{
  "model": "image classifier",
  "dataset": "gratings and oriented noise at many angles and scales",
  "train_examples": 197500,
  "image_size": 24,
  "depths": [4, 4, 4],
  "stem": "deep",
  "widths": [48, 64, 96],
  "residual_init": "none",
  "shampoo_beta": 0.99,
  "grad_clip": 1.0,
  "steps": 16400
}
Rows from block 8, named by matrix and row number. Rows with one number belong to one channel. Each number is 500 + 25 x the weight over its row's rms, rounded and kept within 0 to 999. All counts start at 0. Numbers have three digits each. After the name is the row's rms in percent of the matrix's.
# convs0: first 3x3 conv, stride 2 (model.blocks.8.convs.0.weight, 96x64x3x3), inputs 0-9, a 3x3 kernel for each
# convs1: second 3x3 conv (model.blocks.8.convs.1.weight, 96x96x3x3, transposed), outputs 0-8, a 3x3 kernel for each
convs0.4 106:480493484506512471472497501507488515470536464501551460501508531519499466531475497493533478523504478468499509501524476521503508511478525500488500497496494511531495461541515509494512499471505464465548490502530512555526474482493500475460494509497514470515481467499494506500
convs0.5 100:504485498533490469557529500466532489503492512491510530526475519464548505482524502495506473509495563515512496481503477469483478468497490492495477492491527511499507492448482465482512478478501491473504522498467506460487500454495489469522502479487497528481477479538561527495
convs0.6 096:505485511503505519476496447483458499545467480466500511521523468482463537529463539531565493498489508555496518492499557539465558465450519481508522540525480481488497537499492512487527517514448510533502489514519510535497482475516499549503474473502477502511506472502469508471
convs0.7 098:522528566492532518520523564500491527521516494498517480515505504524500505477513504497496500522496527485514530529492465524487450514567523527482485497519516525525470526521506499492532517496514531485503493496494489498547518483480499481521519509462490496515482524485512524484
convs0.8 103:523517562588551517481519574507493496494499466515526497478485500520536535480509482491523500507511501478518523597587533476482485446499516509491518477494515492537487541460491525531494478540552505480501477493486483500504489503496471503524566497484508524506482500478505477485
convs0.9 094:484486470515529459468466471532517522510511506512529498466480499517543484519523515483480475519499513502485485557524456559494481475494500526536461485492526499544509506478457501492510446506518496464553493509514522492504501468500520512507486480472490536509476548517518526493
convs0.10 100:524550544479538493485535579481477512510518511505521484487514510534536537484506497462545517467529478505507467505490483470472446525533489510493550520531517490484521518513512484451533514486480496467466480516467502487541513540516488488526567529484517468508483482491530513489
convs0.11 101:495508507486474496519549491487501491487474463479481499462511509482501496459497491488542505524532500537518476508469522535512508508484515551502483506471527572488509502534518472521579479513531503490475518485512495522475575559498503561516539525517503496491537518510471446486
convs0.12 100:443496557480470493487480543507505469490450477505481491518482487499492496480442477508548509519525452516461480506502509507485444503490491516493519473486516503499505485591467535500558462517552460487497458504530546483504513490528467587501517537486457533530531500487462493545
convs0.13 100:501509464465488505474470489476493460466506512461481518487487460516468497482487510490488476498496504536518528456504528518489484545450479509525487455495488496522511473478501476518491496478500502462522500480474488482505541499525506527452445494514480489476480478469490467473
convs0.14 105:476478486506496445498470482489502496479463493457513480474507482485501498509473533566465428528514509477513504486487513548465501501507545540517504515498473453502498499476504526497532494489503521500466517500494515507517498467505471531475493526482495511518475505519473482469
convs0.15 102:533534485538532553551534457496514478467500486545524495499535523487488466515477475493537511533512493463506505468497512528516536494462481489509490496513503510507492487521513476478494517472504515462471509488494482519475549512530512482498511524506464454511483556477457502477
convs0.16 097:479464521529485529496506526517533472500502518508499486467465504455504509533522545493495540459488492528535517510482531515514541517500489550510502481497493483530523530493493504472533496495485532530471533461549519553519464502481459511536477490491470565508523529486502465460
convs0.17 095:542542515514540530496430513523518498505530495509513510484492521521490498498551487478528522490492510510484487550490469514495492490511494507525496479508522527507469505475521495508522494501538541478510503522486534498565510472465469468530507475456526497529488522496489500490
convs0.18 104:475467509537535555498554541509563511557484525488535525542529482475555542530506509500495489467484472485518538554504515521503495501517506486513536508507481496504505511485508479505499464502461477520506545479539492565497489513494513491501499474512507490511483540502513490479
convs0.19 103:478501503512522517496487528562534511509516536490514538498488466507509517550549531469471569512452524479477504523449510519475553505511487518517533502504491512531500498453483502507461479478514513543501520523533498526551450479466505557497472485499493511549521564473506462456
convs0.20 095:553585520529523499503490473538546516488474519487505482442493490510548513489531531468492459505497477515545508495524490507488510502557528463491515515485533494515572484479518488469505471482529496501503459520496519467488490515509526503495538495527460487481507492513519498453
convs0.21 100:474520507495484492485521498524496472484483498454469487471514488462460487459456495528498492538499530535539510508470536491500516503476503556533468493465554554484514492488483468514536485508501492523512511480541481528492550511479580523454456529541455486496521511472490441493
convs0.22 096:526459491502502487444517557509504526528499534470528531550510484496491510480458531518516525484520520497511474470482520487494510527507531494513551550580482491479469518497485503497514551524459497499527489495516536508490480465495493488456487447481556501465449478518480518506
convs0.23 106:489499478506499477482506526493444481514473503478468491468460511460475513510481493489531502539540533516502485518499503496476492496455548534497573507524519419483535501508472532491488505528516502504457518499466518494484530513506509501550532495546470469448471469482523493503
convs0.24 097:510488550533484503516507489558514481527494522525461467492481461544468488504497508506491540464507456532527523540507520503476553528477510506503489506482493509504502427535547449503533474454536481496507499509500477554502473535488491525524520472484513498536503488514490497503
convs0.25 095:495478534523499499465502522508482520511482495497552437515517475504496495485501512524488507494521546482507504482475525509506477502457513535539527534572469532476489438521507530506524536510520501490495502501521545490512499494444480483469515464479545459497476457501461510528
convs0.26 099:475484482598526588465514512534528522514507496543536532523529521470512535546524497490475469509446486477482518530572477544545484485503482492510519541516472477499528497475476452510498481483480530521501535508535495534443508514525513498477488495486478468505486547506485503500
convs0.27 100:486505547541530508446508559537511528538504499494475474517497503513484518467509491509508506502535483479517511507510510485482448519481518521477515467519507516505483515538445491535522491487491455491493476506464498509559518480494503456529498507484547493477467500462528505492
convs0.28 097:530504536496499547478517516492495509502500550464512499503506488501478498494494524510520469494505487542501536519520513468533489454483521477484499521493513481472555504490477525496446532561488514459524479491493508480467510482528500487472531482516515515517484464463511488519
convs0.29 097:484510492497508490534513513509519479441464493483481511481520488495524466489482484517481500532505475494509477478496496474514529485475495463476506520479472534532536474556492484504525479487516474492513549496537486490524494527601533516504521490596488500501527511509505440470
convs0.30 105:497459488471482471495471503495533492500495503472493493465475518478509495527513514460493518501507506524493513529492470540456487493495490509519508478514509512518483486483524513493533466497501514472510530511495534508517474471455459511530492484472498496541476497495487491496
convs0.31 105:477508523529473488513488513488523476452455544474489481491486493514487494475472491502448464532542494491522564510465468558499523496488539479486490489501496471517517485499495473498499458472529500515488486499494478494505459535513531494497492521497504494483483548494458534486
convs0.32 095:498545498534561613491502472521494510512530484494514510505542538486487530522496495480512474473479545477467505463493485534526498496519476483482514498476529520490512461526521455490523517466522482490494514484535515509483557503510515509497539497498473474474474509473497510506
convs0.33 097:543499520468524578537503438488474475474469535509484470505493474494492473539515525548494512467520491519536546475494537529532519484511460498494489485518502516530518484544541483443503503489464477477503518489475497523502463483498497511519530493470488494481477504495456510519
convs0.34 101:477487501503483477486489481541475505501491493518528498483499492495502495505486497511507466540511466484514539511477520504504534511468480510501497496499498501500509535510511494497505500484517539450538532483521518538517521490490480469487483527495478534526486486455473502512
convs0.35 107:503522511512488483512526517519457502510491475507491496450497507494511498504501468494531504510528521522518483503510496498489507531507533535494584508497543457511570532514490504503514512539516485517500479491517493485486540504505532525565520489556486469500510477495499492508
convs0.36 099:468495471468467466492489508475511462467490508477481500492467504528462508499476510507494473545525514549512490550493490521488478465466512478502487500488477487526506492489490501497540516500493526505482562490447484517488494511472486503486485491473464487520448514511484503496
convs0.37 102:474496533468541483507508501501461502487500510490513491518483482498440501488492495512496524466491524496504504517506534484472522507467511492514468486465495501507518489487512472489527478474527492465512463505531497485504475490473494485481507482492508537502490464454528432494
convs0.38 092:483526523493510478476492485557504540536554498520543509507506530546535482514510536478485439513467504513536480531500445512523516499509504521531487518484535458515526495471468497500503447494534518462517506535543523501532470509505503496492504469488502511528495529507500526503
convs0.39 095:548526574532500601449527479479513500533491516489549461503493479492489483521507519515526530467527485507511476503521538470521513452504430499524529505502474511460537505510468492521506509518497474467494473498499511501468522510460521537474546507523461493512508467472502461527
convs0.40 109:469497506540505541526528492536462505526506475548540471497511510519501494522509495525563473507510472515491510537505535523512494504443509536490571505510507418531526488549483495514522484486527526486505515472535504509495447483551529498588489493480474467532509518506486472518
convs0.41 099:494518511520508519540548509513504516494514509535541507533551520512495498526497509461486507494460549499505478480510437484589513503552540518493461485524544479484579491496465514470505515468509500519480500508496523483476518509546505503473489496525510468478501502511493473523
convs0.42 104:497467455457477470506489498464457489494427487464488459467498483481446497506463485562503477515527512514474519538462552471450534495502436501510478486510480466489486507489492507486510508479482516472486508517513507493462495500499474533461528504505484527489469485487492479500
convs0.43 102:468520500524501464511469475554478487495514478529537505469505501527494506515510479458498502536493511529485492547509461511518513511494527529505518475519569480537528530458499499494510472501555546460509505496498534529514538495488494457531470521532474466541521523462476508487
convs0.44 101:508515483482535459461465462481476477512480491473520453481497504496531468508480486547517491488522536512500478507507539504530514473487464511571451511480509506479519528501464519546510509472507505513481504521511544481524470504479469521469529450523488513488460497487518462498
convs0.45 106:508482449579565560509543497486478513485518480534479527466482480513519517504489486513512465504467538489503477512560492549524505490487502453532556516528514473547514529540455485480524522473530460481487510527521484497506583550514493512537543499492519490468487492512497481507
convs0.46 098:518498488548523560479510485517509566507485526576523536500501495523478481460486565497502492465564475545523549521485489537503523497466523540500481518502494479507504520514503485476523538478484488486534546489518502523556484470450516507502491519502514489469462483533513507510
convs0.47 095:523530549489535547538486468496515498501481517481519514465468536451501508526531518501498486511472478513523516499465500544533518485527478516493501480494488470531520472471542483406447506522512505485524489510460489483504464506524488511515543473524490521498495529475474485513
convs0.48 103:534514491508521519513555500516461509483483455495485515428497497479522508475498492508536497502502539504523511522505508494525516517501531553516529493485543534494515519510514485517561521499510512493493484482525497532462558543539525539535505491513480449503522514523493509489
convs0.49 097:514516514485471523486489547542539519515494494524533483526521485513497508555488495482558528475485529493488546545477500541513533518492490479550518496508505498485513522533481536505494480504510529530525498516540534536495459479527492583492468470521449477494524544510448479500
convs0.50 100:494501490468479449523464469474482525494498495498510480513516470476505509494487501512518462525521498517478504469461510516511484501500443520522533487509478476497495489489498510506484517496497524461482517490472511529474507451493499493510477492495540476527489495468486492499
convs0.51 097:507460460476520491454525528487497562479520548493491544528522475505546512503527498476466475493531505493455434500499549498470494514478457463528595555536485518480455476501510514469481505461467496456513473491483498498535457498532520492494536483500487502468487494519486518527
convs0.52 098:493541533528518487506530527488504511536484479498512442484520505498473511482517487568541515484557446484516493530475501509519469510498520516483533483477539476456478416537501468509540485508494462527460453490496495508520480471506544491501497513501511467513496492500487495512
convs0.53 099:503462529507506530471494558489482510529527482500527514525498493483489478493486510512493501471510534466500499505554537470503476484467475518526529531500472441445542533531471521533531587516504471506495510523540552488509524486488463492485505492501526505468435471504492526527
convs0.54 105:479477481504480462517510490467463486475489467507517486477512507504470507512476487500490488507532542492449510531499537538505505454435492490474490507491486483505494478476522503497485501475512497486488535517502475491491480519484503498502521533519517507505466518485469500523
convs0.55 104:525517537523511618503512488502502539500511522505564500505554516488492527532484524483491510498460519481475470443489483524542510529573495509489479517525519498485529456518475506496456538491492490514509515486528486493504522483524513494487497506512479502495498501502489473520
convs0.56 096:554476497460512558556566499520480508505517481511504529554481510506501495506490510497524541476461515467523505464498540494515544533469462530495511549537464473492511496542504514503485508524488543483552458494488483566499512461505503501468454517539497485500468544467485477504
convs0.57 104:494518538550493477487492502493501482509481521487499513475484538497486501514515521502468505501483495510519490555516477504468514505464505522491501481516507519566477529481488516481504461484519529500511563505499440518521465471497474495520511494480483528543497496447525475503
convs0.58 100:511494488566529501499488486517522507516536517509533481480532538496464497525518491519506519540535556481497477516527478532508469491526519510525469498483498460525522491501483445510536427478542503466467511558486528510534464471476467522533524490516531482483471513489494531518
convs0.59 100:455468473516513459461480493493526444500502497490483466499487484482474500492496513491460486507471478479518484519467521477465492481499478486512482499505504478507543488478445545493481467478476470482473498490457485494553498480516493487513458478454518515483469478484510519460
convs0.60 103:534518575486496543512543525500483521457513507532550527524547526500464512535514509476510467515452538491481482471483464514577494511580541489528512515522508510482561473464460541452472555488514517482470515496496497484491481506535507484483517481524493492506490498488503481503
convs0.61 097:529487514536549523510490502527503527507538499478526513530502510522468499483521499522490507529494514466500489525534544487503507492486487492530501512501503485494533502518453483531535473504496440485494499492506516515530490467501486495507520502492520488518475500447531472495
convs0.62 098:515492513529493496492548501522479485526516490534526458512527507499477474502483493516517510503524537477514509495470504510489474502490488535483498517485492502489486421541561440507536540492513485462507497521469493517528474525452531466497492488465530462535497459517502450503
convs0.63 105:496516510528515486509546504494519509476487485500456521463508498490501506508529507537519542487504549528521470543465501503517516489504536527519464479490529578524510532519509524519546506511496505514467540478510463517488549558522486540540469480515479483514517526512491496529
convs0.64 095:480505501501519463504484536518513483489531454490506543470511502501485462528502488472501564492448542484454523535456474507473485493495477528541512527543499548505486510498481512483549496436505532551496519493544508484545496467484479510511445492498455457507492557507495523507
convs0.65 097:489493476525484516491522498553515504546518502491565513540509516531543506498515508478515496446500516552492562530497506532513512502460506502495537504506499534518459545503501492513481509477505533465524525511504475561506476488485535545485436543477481481528514503475487539472
convs0.66 099:521458502462477504496468490477468485532454526445513498488473494488466485501483528496519490484486513546505483484496502475495518461460503499518558525512473449461479498488525533475522543484487500506531505482505577500477457497477494480467487471529496525477442465502469496476
convs0.67 089:493487464513536507555544502542555501497510490555518520479497540519506515464503455495504531511488518498507527509497460563540479599508521535489466498511550501487514485484481497511512496477518551523511487429489493546524565502525494503483448519493481466498472587479462491533
convs0.68 097:492509511565507499501516511514461500484485491522538506478512523504531501479489521561491514528525592482493483513497479524553495501489522503518517532487506459511497484490504509485538507497512479472503536539504505482539449516525514472497533488497490491477472555459430537517
convs0.69 104:504518519475496508481502505484482541456485519515524511475526502507516500459488481527519506523470530467496470511487528497511546495536506506602478547520512556462467496498472459524546534481511514494520509506495488487531534513600511503494570466459496488477496512480447471514
convs0.70 107:481455461464472446500508495472503466484452508484440485477483496491453506505469479527509476521530486558483454527494472493465518512477482499489509487486484468515500491499494488499524490497491496472501516495482526517497499484483481504497536505480468496518468475486479489509
convs0.71 098:520492558516542490535524500524491456523481514473519474490494514447492491542514521514514532504475535490542512525509509518508511498483493538522502458485454465514565473523458533459512493465550518498515484491498507506512479488498479500509455474498465523532494499486492484488
convs0.72 097:494498544497479477503511476447452499468502481488508540494485484562516490479491479503520493512503555535470456500521520482523529510468491457472474506516511531503473501511499531499490496488508491459517490520519475507523432525515544564477523551505479482518514493466453545508
convs0.73 097:496463535517509506453457514532528526534512517501515454509487507529485503513514486502509504479507492487520480495478515493499491497478511498520558541507480482484511500521504498552559490503515471475501473531484553512548513452462487496511486473456483486498458508492543511507
convs0.74 094:466495484518518502476529535542537502557496513522532484526529514521506489505515505519475492498503490481515519520490488553506529500525480499505479503492507493520549490449451482527503453483492489523483499508503493510526500460477486533535445447518511523492475510544508518498
convs0.75 103:525482481513514463464458506454464498549508490502479495508500460472479500494493510505477465495499528515505495497499513475496482460481480478510497500509500504486532498508454511514505549513491498557459518506479528513517498485506433502487472462518511530470434465498521468523
convs0.76 102:502527507527474510540518512514465502476509459511462516506515471507512502498481472522498545502501567497528499480479516491490547531498529512512462507489516531524561494551489513514505507528519445515510526478524474474517517511535547536512496539547498465473522476539505487515
convs0.77 101:498461522502505514455435513526519479502511509499524474489465503488490498512507501480451510510486514518489466533473491470479474497480493539517469518487485464520511456484497506533507508482534540483495511505472498524539500482455465484510446479495519477520416511501501507510
convs0.78 104:576523507558541579475508458506502492511482500507563475455514522494518520537533502507523476519489479474476502565530537524521514485578456501514548527505512476481519485470530486482498512518490485475509480472489491491480503516505533513482589489544479514464493460487518463472
convs1.4 105:518475523491493507485479470493472467463500491493511517508482495495491496490523507477528462550430522512514511523506494529502490475483551479534526489488499526492493519524503517519504494503490501488512508508497497509508478487509495518529521526524
convs1.5 103:483565458480542483557505502540476532512447519527502510509518495508554456478558499509498510478514479467531521495513466492493504480512502524503460513497513498439513483485517524487491466472506495488476504501464504504501490492510494512487458494509
convs1.6 097:478480486472492496465523487524490498455548512517556498544474439485553534465527509489488487450501503533518526473504483474530481497494491484551510491489503494471506492480523506489505470525511533471500514501513555505497534492498494475500507508453
convs1.7 098:512489508491513535521507536510516512481536500501494524520446550490509463535415484456486560490503500481494524499485480507475516505500499474458498519490496511465503492478486501541489480513490520507508494527483524506479462482519503493495490507531
convs1.8 097:526488518501518510492530527432518497527521515482481538502516470537407553523499398493507511471481540507483523514475485511471498512509515510449514509477469509490505473496484496546523520492503497475496505520458506506514504454534480522506485492521
convs1.9 097:485493504504499515500459521527507492467495490482493518516506500526577558574531479536525486526468502442449506518501491528467545453491563498486491507474482540507531520479442498475524496513499493538470497533507506504509476487512530480496520482556
convs1.10 098:510500516498521476510504504502518564483511465502469512599475472470548448453535476481488522497465462528523506471502514510499460473504521490440490545499515519518530497432490534540499497497475504491490498471475482523470527490520493510482521531468
convs1.11 099:499501508514500470516477516505514541499501510495507492500538480502491540507520494478483459530496461474501458544498490536514500505505507520462467548517462500521486443449477518555531516467445497475490487497505496491504511526492491508488510483474
convs1.12 106:525510529476499556518508520496485532479520533490524524545491474462442505503465525507505486473488521496505497523498514525486493549496506506461484502490454515471451464473488504500501520510490525497466466502501509452516481512518523464519511476485
convs1.13 097:560476509542482516509528452505483508485491474508479493488504493527485478524509512443533481531490494565471514501479496466514460480492494487503517510487520490521498549563491451482515522475486516536467479511488469492495490488507498499521482491508
convs1.14 097:507495490511524529483516499465509562438495476537501481503521482519539552481519490500541494485551514463502457500494491518509499485513495519476492491476501510493501517480456482480510486519517536488478476507470468504489496527516499496535525522497
convs1.15 106:522514504496484501531459520518508511499506492525493540475463500378552486550437530499509481527491486523479468503508471537495505474500507501532476505499488479505508471545514499521462504540515471463519451499495491468514537485488542473498541480473
convs1.16 100:481484492501487460468464533505544486522521510491497470524531532530530503487498516530542481491509565489478452503504527467498506511464464519548495508530489512491492500484534518522508496491507463497570521541485518532509525511508516474500540459503
convs1.17 096:494512511487519513506514505498493540522507563511456529504494518493526513496477460520488527489496514532468488491477529488465542448510487491490535488438505516459491536477461468477540486494505545555509491512488515459532442447503508530474514467543
convs1.18 101:467514474497488480477510504497566479510541504502534494539524483536461502516462487469477527483497520486509497472520503472521495546499476519533472523543532460490498453519549508531455508501490463491511556498480555541480509504510475485512534509486
convs1.19 105:507469488474489479472514502501488453500586520474523505490482532533485551499492506490507524496474502520483501485457493457535581483510488499497527504531511477528538510508512481511495487495484502539473475521537545486490488467552470500497513498501
convs1.20 101:499493516500514479485519521475475499473474467526525554514477544555493534495483465488507511477503496515442515528475500522473494482474532543518491474477507512492545534501464489511521506529518500493492497531456487503481469506548489536466493508547
convs1.21 094:517502510517504486510495483519491485517488480478513506471529506525485510498503519489488527505480483503540474508491506516512505490510473531525481523538491506506500451467516551511519478459514524494511477473536478500505518523500498515460512461465
convs1.22 100:499510492495526533521497430531531516513534477515481502565495464534542493427515465480492571464516514490513478499495511479529487485489495484496493494496503511484504520504512485519538457467502558493523575499502513524480514478495529466516466542481
convs1.23 097:478531490495516488499485570518509474501494461494491515507502498483515507527513532485478488487486486506469534530513510487468521520494508471499512515556484591436470459462496564581482419423509504484505464501518503480501532506530503493468556481508
convs1.24 101:493465506509486483495514502480525509498543505524516458527515487526480491504477483476503519477512484524492509570509529500466487465486491507487447526511493468559517465496519494544460472543473465515521528531517544488443501511522503467458494502487
convs1.25 101:492494512500502570527514474483511514468509501517513496504437532545534468478483543433473554489526548536466513530510494471517496481494492523509452479520502468521496523495535439491535446520481499491521502507482536504526479498486496479533490514519
convs1.26 108:512519499486492473482451495473532513487513514533548502539513502502478521540511441485514493514497495492488466482508485515530482510488487503524493498524504480500494478539541478504453525505513486534493528480481514512478524508490499488502536481511
convs1.27 100:497506490480543511535513499450527520489523510523522489554452494472456517510503490509454524502514544480540529481508486530491468496487511522464481511494500544442481500477490496529516506506495487459483537498487511494483472488523485487491496472504
convs1.28 104:532480521520512487489531527478459463565502519512513476428515502563503477434535449490478511515503496516547509541461503451519488469507503542491524498460513493502502517461485505501505527514471508496468512476470481516469515517521482474505513510496
convs1.29 100:510497528480457495519509458520476503475519483526503486507507490510527505498538496494528486492496431466488536527516469521489534465522507478508516547460525543479439515576514470442449560451462492563481486495483481482479474509490501529522472471466
convs1.30 099:473499494503530510505504485519498517497455459504490510517509518540555553533475521480500549503506523456480530493496522481508546465498511484496504497449508508485529515479467470481500516485506476537473486538525514489471474484507549508488483494563
convs1.31 103:491512499528463495530481518467491533485509476535526508522451501488488486490487504475492497464492492509507509521522480490478485491480499486453466489508505528514495455490489540535522478461469495488535530486475513486462495524519490493484512478521
convs1.32 101:549448528495480506496500493512512551502515504506504512484490468371538532581408526475487484496516502500494488479472511502491519498483534458514487508492513510514507527492551519494437484510530512476496463504474505498493500509492497492495531506490
convs1.33 106:513496511527445494509496518503481470516529498522457521457444454420546506470412544482532483499495508521489484519479479483494507480507521492494537475485515486504482492515499511509470483527559464481516495521470520490467513526493478460526527521483
convs1.34 101:506491522509495479521498496513480484491483485477507486498477511522506483460497516497472518511464496470545492502515533513511499508492488512536503521508497491513494509517492524524489469485527473507470502505497534541498487496505505507516543504518
convs1.35 104:486488515479511500496457481512513518507492458494496519473519505505527480505515539517450492481483499471474477546480539517467506523494502498496518496532514553425488450391526602586483399445495498460526496506518502499511537536504439473446564473527
convs1.36 097:500510508543507500507509533450479491473483511513493502534507495457505491497494517472524504482510552517477491475503464477536543491492512489452501510469520527486504533513482467441517524492506553521481492473472464471473527525529512515518506511496
convs1.37 100:518482530494523470543544480510470508539498531487503497470468481470513529519504528457521483570484502564500515473491486476515469481528495488458530485452489535475519519486507462485496507518501517515478473530466504490499501512494487511483483482479
convs1.38 098:501466467483498487507448478489491468511542496530515501487513521524528533545544472495508471505514502504455502486494489508457537455506539490520515496511534518508508514488468502522518490467464531529506569552552478456489472483503472504451552461544
convs1.39 100:507482477511534510523518488497524490512526517488489502451521449483481540501478473452529466476509485530508505525497487513513476502495492532473462541447486504474506479461479480528486545561533494465528491495471471497470487499496508472513479504467
convs1.40 101:469500487510515488497439509496497498499517492534529480520508503496501498489504517510499509499513456500452524538561523549454470505474494479507519529493545523483466435462528557540464462461481471503530521519526531505505551488527441509449582454522
convs1.41 101:490519489499522490526503530465530515511509529544571529463522471520476466436568487484500498481487485519511495506490496484500484505505505552491489486467449505491484458554518463532477562530476465498458483488511481512494524468512500518475545472512
convs1.42 099:533519508489528486535527484520453560477485459560475452514502506468495494518476502469505492515492515488528474483511493489480504486512532490484515493490511479488526525492486491492508506478518489491492472475467496485458498506533523516525497498504
convs1.43 098:483479514503507489494462512500491500477480512506503522496488542548547532541507505520483521499485482513466519491513482516463554498479525467505526501505513517490513480496500489532541434422503491519494510556529543490513468427529483509449562496567
convs1.44 095:496488438484532534517477511475468519473489485518532465506533522563574532475540485543494470539530496471494456497473512518489529490508484511480487502525489510496485504503490510507520516463497558501511480597505450491493502507458490524503535483509
convs1.45 105:505520508493469497492473492480530464522529496508514519507514441519473558531492434485484531465494489492489496535483497537504494480498550429530517504538529445484532446520593481530444505500499499497485503494502498480502482487536492505539463496483
convs1.46 101:456503454516473479513504560495513502479527534502529489521496469504515467472508523457492536491511503513505501507470553484493524487473511520501516499510541508479527468532557527501469482481515480487524569529507589507443456534493460501534543500491
convs1.47 104:528485498496501480521476534489527481513521518495445527444488446414510491528420523541537470499490491502469500518491484503505504491498525493501502460462515526524502500517526506514493545496512471525471473495450502517536527510511477504482538501505
convs1.48 100:497498497533482472488456477530536472529504487527478494517505502500477523523493489489486467530480476485505464551542493558501486512538472509548445496485517489498505438450509519525531524490482478482527521492497514501523508476472498502469482496501
convs1.49 096:504456499497476473476487469453503486503574513505538522507479531527480521505487503514513473520461489541504483519514466516541519517471499486526520534534501465540490495504503508510487493513486480507516527493525537515520512430498527449491523523485
convs1.50 106:508529523496487501500514511509491494486467453520464439513498541515514521500534537488492526455570510519479471529507481554486513477502483510476548524488492539514496513482503502506463499501499523465510503508452482466484560480474513502527552539507
convs1.51 099:497489508487543509520500470548494536449494493466492539513521495507544522477517518482452542526525497523479469511508491487504473508504517478491504522489526502479491465499518522477496455476499495528467513547483500501500481487471508469519437556492
convs1.52 101:466532501488570455533514476511499530494476504548473522509488480455522486484496503486482500540486481490513512480528507528527458491527461524477505529478462511467482469486515522492510494503482456463528539521499499512513524522530490499465490472460
convs1.53 097:519486497485515532521515486512459481489512521524498503472483481508539532510558540508474475503527521518545484469505510496504490483526459529518496487513503490487495520480544459463488561534523520479494527525545509514463496524519493514536482469456
convs1.54 099:501469535505510517558501485452517558473469506538497514498492463492477519509482486493496483497491509496479462477520499492501490494490499488498513471510517496494462495493458479537508485474497500488494506487473514484486533518495498515509506507517
convs1.55 097:510486529501495528487519547493502522501534532475546567483479531478512439446473545473499489487475498504515492501464488496494524485516501531520472457478475504504491472534503479493481530544531481492517499453480492498486487534485502471508537493493
convs1.56 094:502473505527498519464517459503529506509537495503469501452491447461552494415485509538504471499462479540540486496485508475531502499496498489543500479478526479531482509516533519504519488486515500505520551489523487541517519507471529464504542559458
convs1.57 100:480493512461499472536506538496484469510490502487494492500471526522473527543512451471512549452468531483526537479534504498496547461520520514485520487506489538492524504498498469517506526479525496512462478520493549546540476511545467542491511497524
convs1.58 101:497499509476521525553505481463510544486495570529506532499488478474535494483530478526521505505531494493510442515467467489478487467501510516482488505489479511459481500456474487505522506514493480466472529472515515493500489456518482494478501474512
convs1.59 099:491507514510533504519462483515463476479471468493494518520522511494445535509506471540477530490528537495537529486479502544484484502478503509529480457502543488520457499507501493477500525496506523504505516494473474490476526492518475486494482439497
convs1.60 104:517493499496495506525495521485522503498524527505526547467509513517513430424558495467492501516490494493489486499504474480504502516497515569510478445476504473502511479535498479516495561549485476476482479464504467513505498506480509474493530506490
convs1.61 098:472523493475559479561530468470488525496487535492522516476522489443517542483539505527504483566476525492540462485500501497459484469517498512493479502463511551415484497512476460486500501526503482486481542507489484488511467489479501484509498457479
convs1.62 102:519472556510518509499507475528495522508500542518453497480475489476497473523492512434498495525526491530510507541555497522498481507493472497506446536441510489531505477486484481502514485514524489473515500505491484512484525544527487483482504500474
convs1.63 097:503526497498465474480476480471553489524516517502518452512479526527498505508481506488499498501486538478513478510528508524514524540563480517547418501525500479523537495519498457455519541556496496512520479478512496530514460474480545531494469476481
convs1.64 092:490476508464463515473501510495469537455523514488510521526493549568501541499468499482495537508498502484472517462488517479508551483475505478490515490507510493501519493523486495474504507482510507545502489515562543474490461469536480501494501501566
convs1.65 094:473453468485504492479484482504523473491573487523510479493491501489498503493486489498494504479526448513495512505535493507503480489493502491605492511490543476542508508475503491525484496508492478502514534529514524454501499475491499491483540520499
convs1.66 095:461494493513483549490531528509505517500472477543480479500531487501574507489519502456476504503507532531520507513501516476529489494468489468520526494488512466483503493515519494450485497494525501469502524544534468526442502496505493462537496480498
convs1.67 096:511537447544497506507487482491535537471522519494493528460465507492503456437486540572481464507516469516496475490492480503488501509507514501502512487485516482518511457532572524517496528475524455468531513506523505523533524504522528476489514513484
convs1.68 101:485534490508487483524439497462515541491531528529527487486490509508484503506479480520462505476506498489485491529503490511457502497491481517528520487486530491500496476532513535544507511432469482497518513525527488482503502512478474514468482488497
convs1.69 096:505502459520474478516478496520497483505487502507526507496514480516512530486516518464494494527484528476469493483509502497491500515532527475548492469497510509497502500529501473462533576494481492526516522492490489514524447471447576501526466485457
convs1.70 103:524522500519543494498518475539449532494478447562485439543507511457507509495506522476516495528486509492520496504491489500496485476507513473486528516479491519480493519497462488468502537506483478512475501492465468476470514518494547500521508505504
convs1.71 100:460477523526539473500488541469527492465497500488488487504555467510502546485498474510546505453497500492510499500491509502496468488497516504459487488516476499509527506490462445505516563506490502531539525530530497517519520491510481516496539460480
convs1.72 098:484508501461483490523489492477500535488536532543542438498508488463500527512488463487500464465496502498491499502494461494488515504535541523494522445496537517471499535528465458492532526511477503500516526508478459495490461518482513520503500495462
convs1.73 097:488523469487557543512496447502531501482483532537509491551488515490549513433566540509492532531520511498502464501513510482491462479485488525520484490476491538467492492511477466500492484493518497522492532491484528495478479486491528480495501478475
convs1.74 100:465546478474551461545464519529520498490534500499502512494544536541563479452569538490493561512485501468490485529505478515469481483481506540508473512523504519478500481528489507478462519486521465482515541516485518488463515488496512463478529436536
convs1.75 104:492520494483542561553516486502477466497506503502484481493493484483497506513533525492476489505527505517535533454514516485531483498501493513498495479486517498478487548509485472458496531496498536497454491552527499473430512521518486506510496504494
convs1.76 100:546485505469465490503490470479514462499529496534537518511467507520491513521501480503528483483443465488516526573508485528507552491539505512524454515532512466506491514610485418468502514497480504521462487517508484478522454484496517532546484483499
convs1.77 099:489499508527516572479506528489487474503504522493481504487521477514486572498484495528490520480524500550513492502461485506499506484481482518482521480498506501528458510505475484492490488492518532530490519534471445482502520485495498492493515462515
convs1.78 101:496472539506521488498499498505488510496509445497502508501482510493508570531457487491501513508494492488489461502493496509477501503500506501501505497474488503493522483480485529566508501466512492469530454486459507521486518491548453525457527488535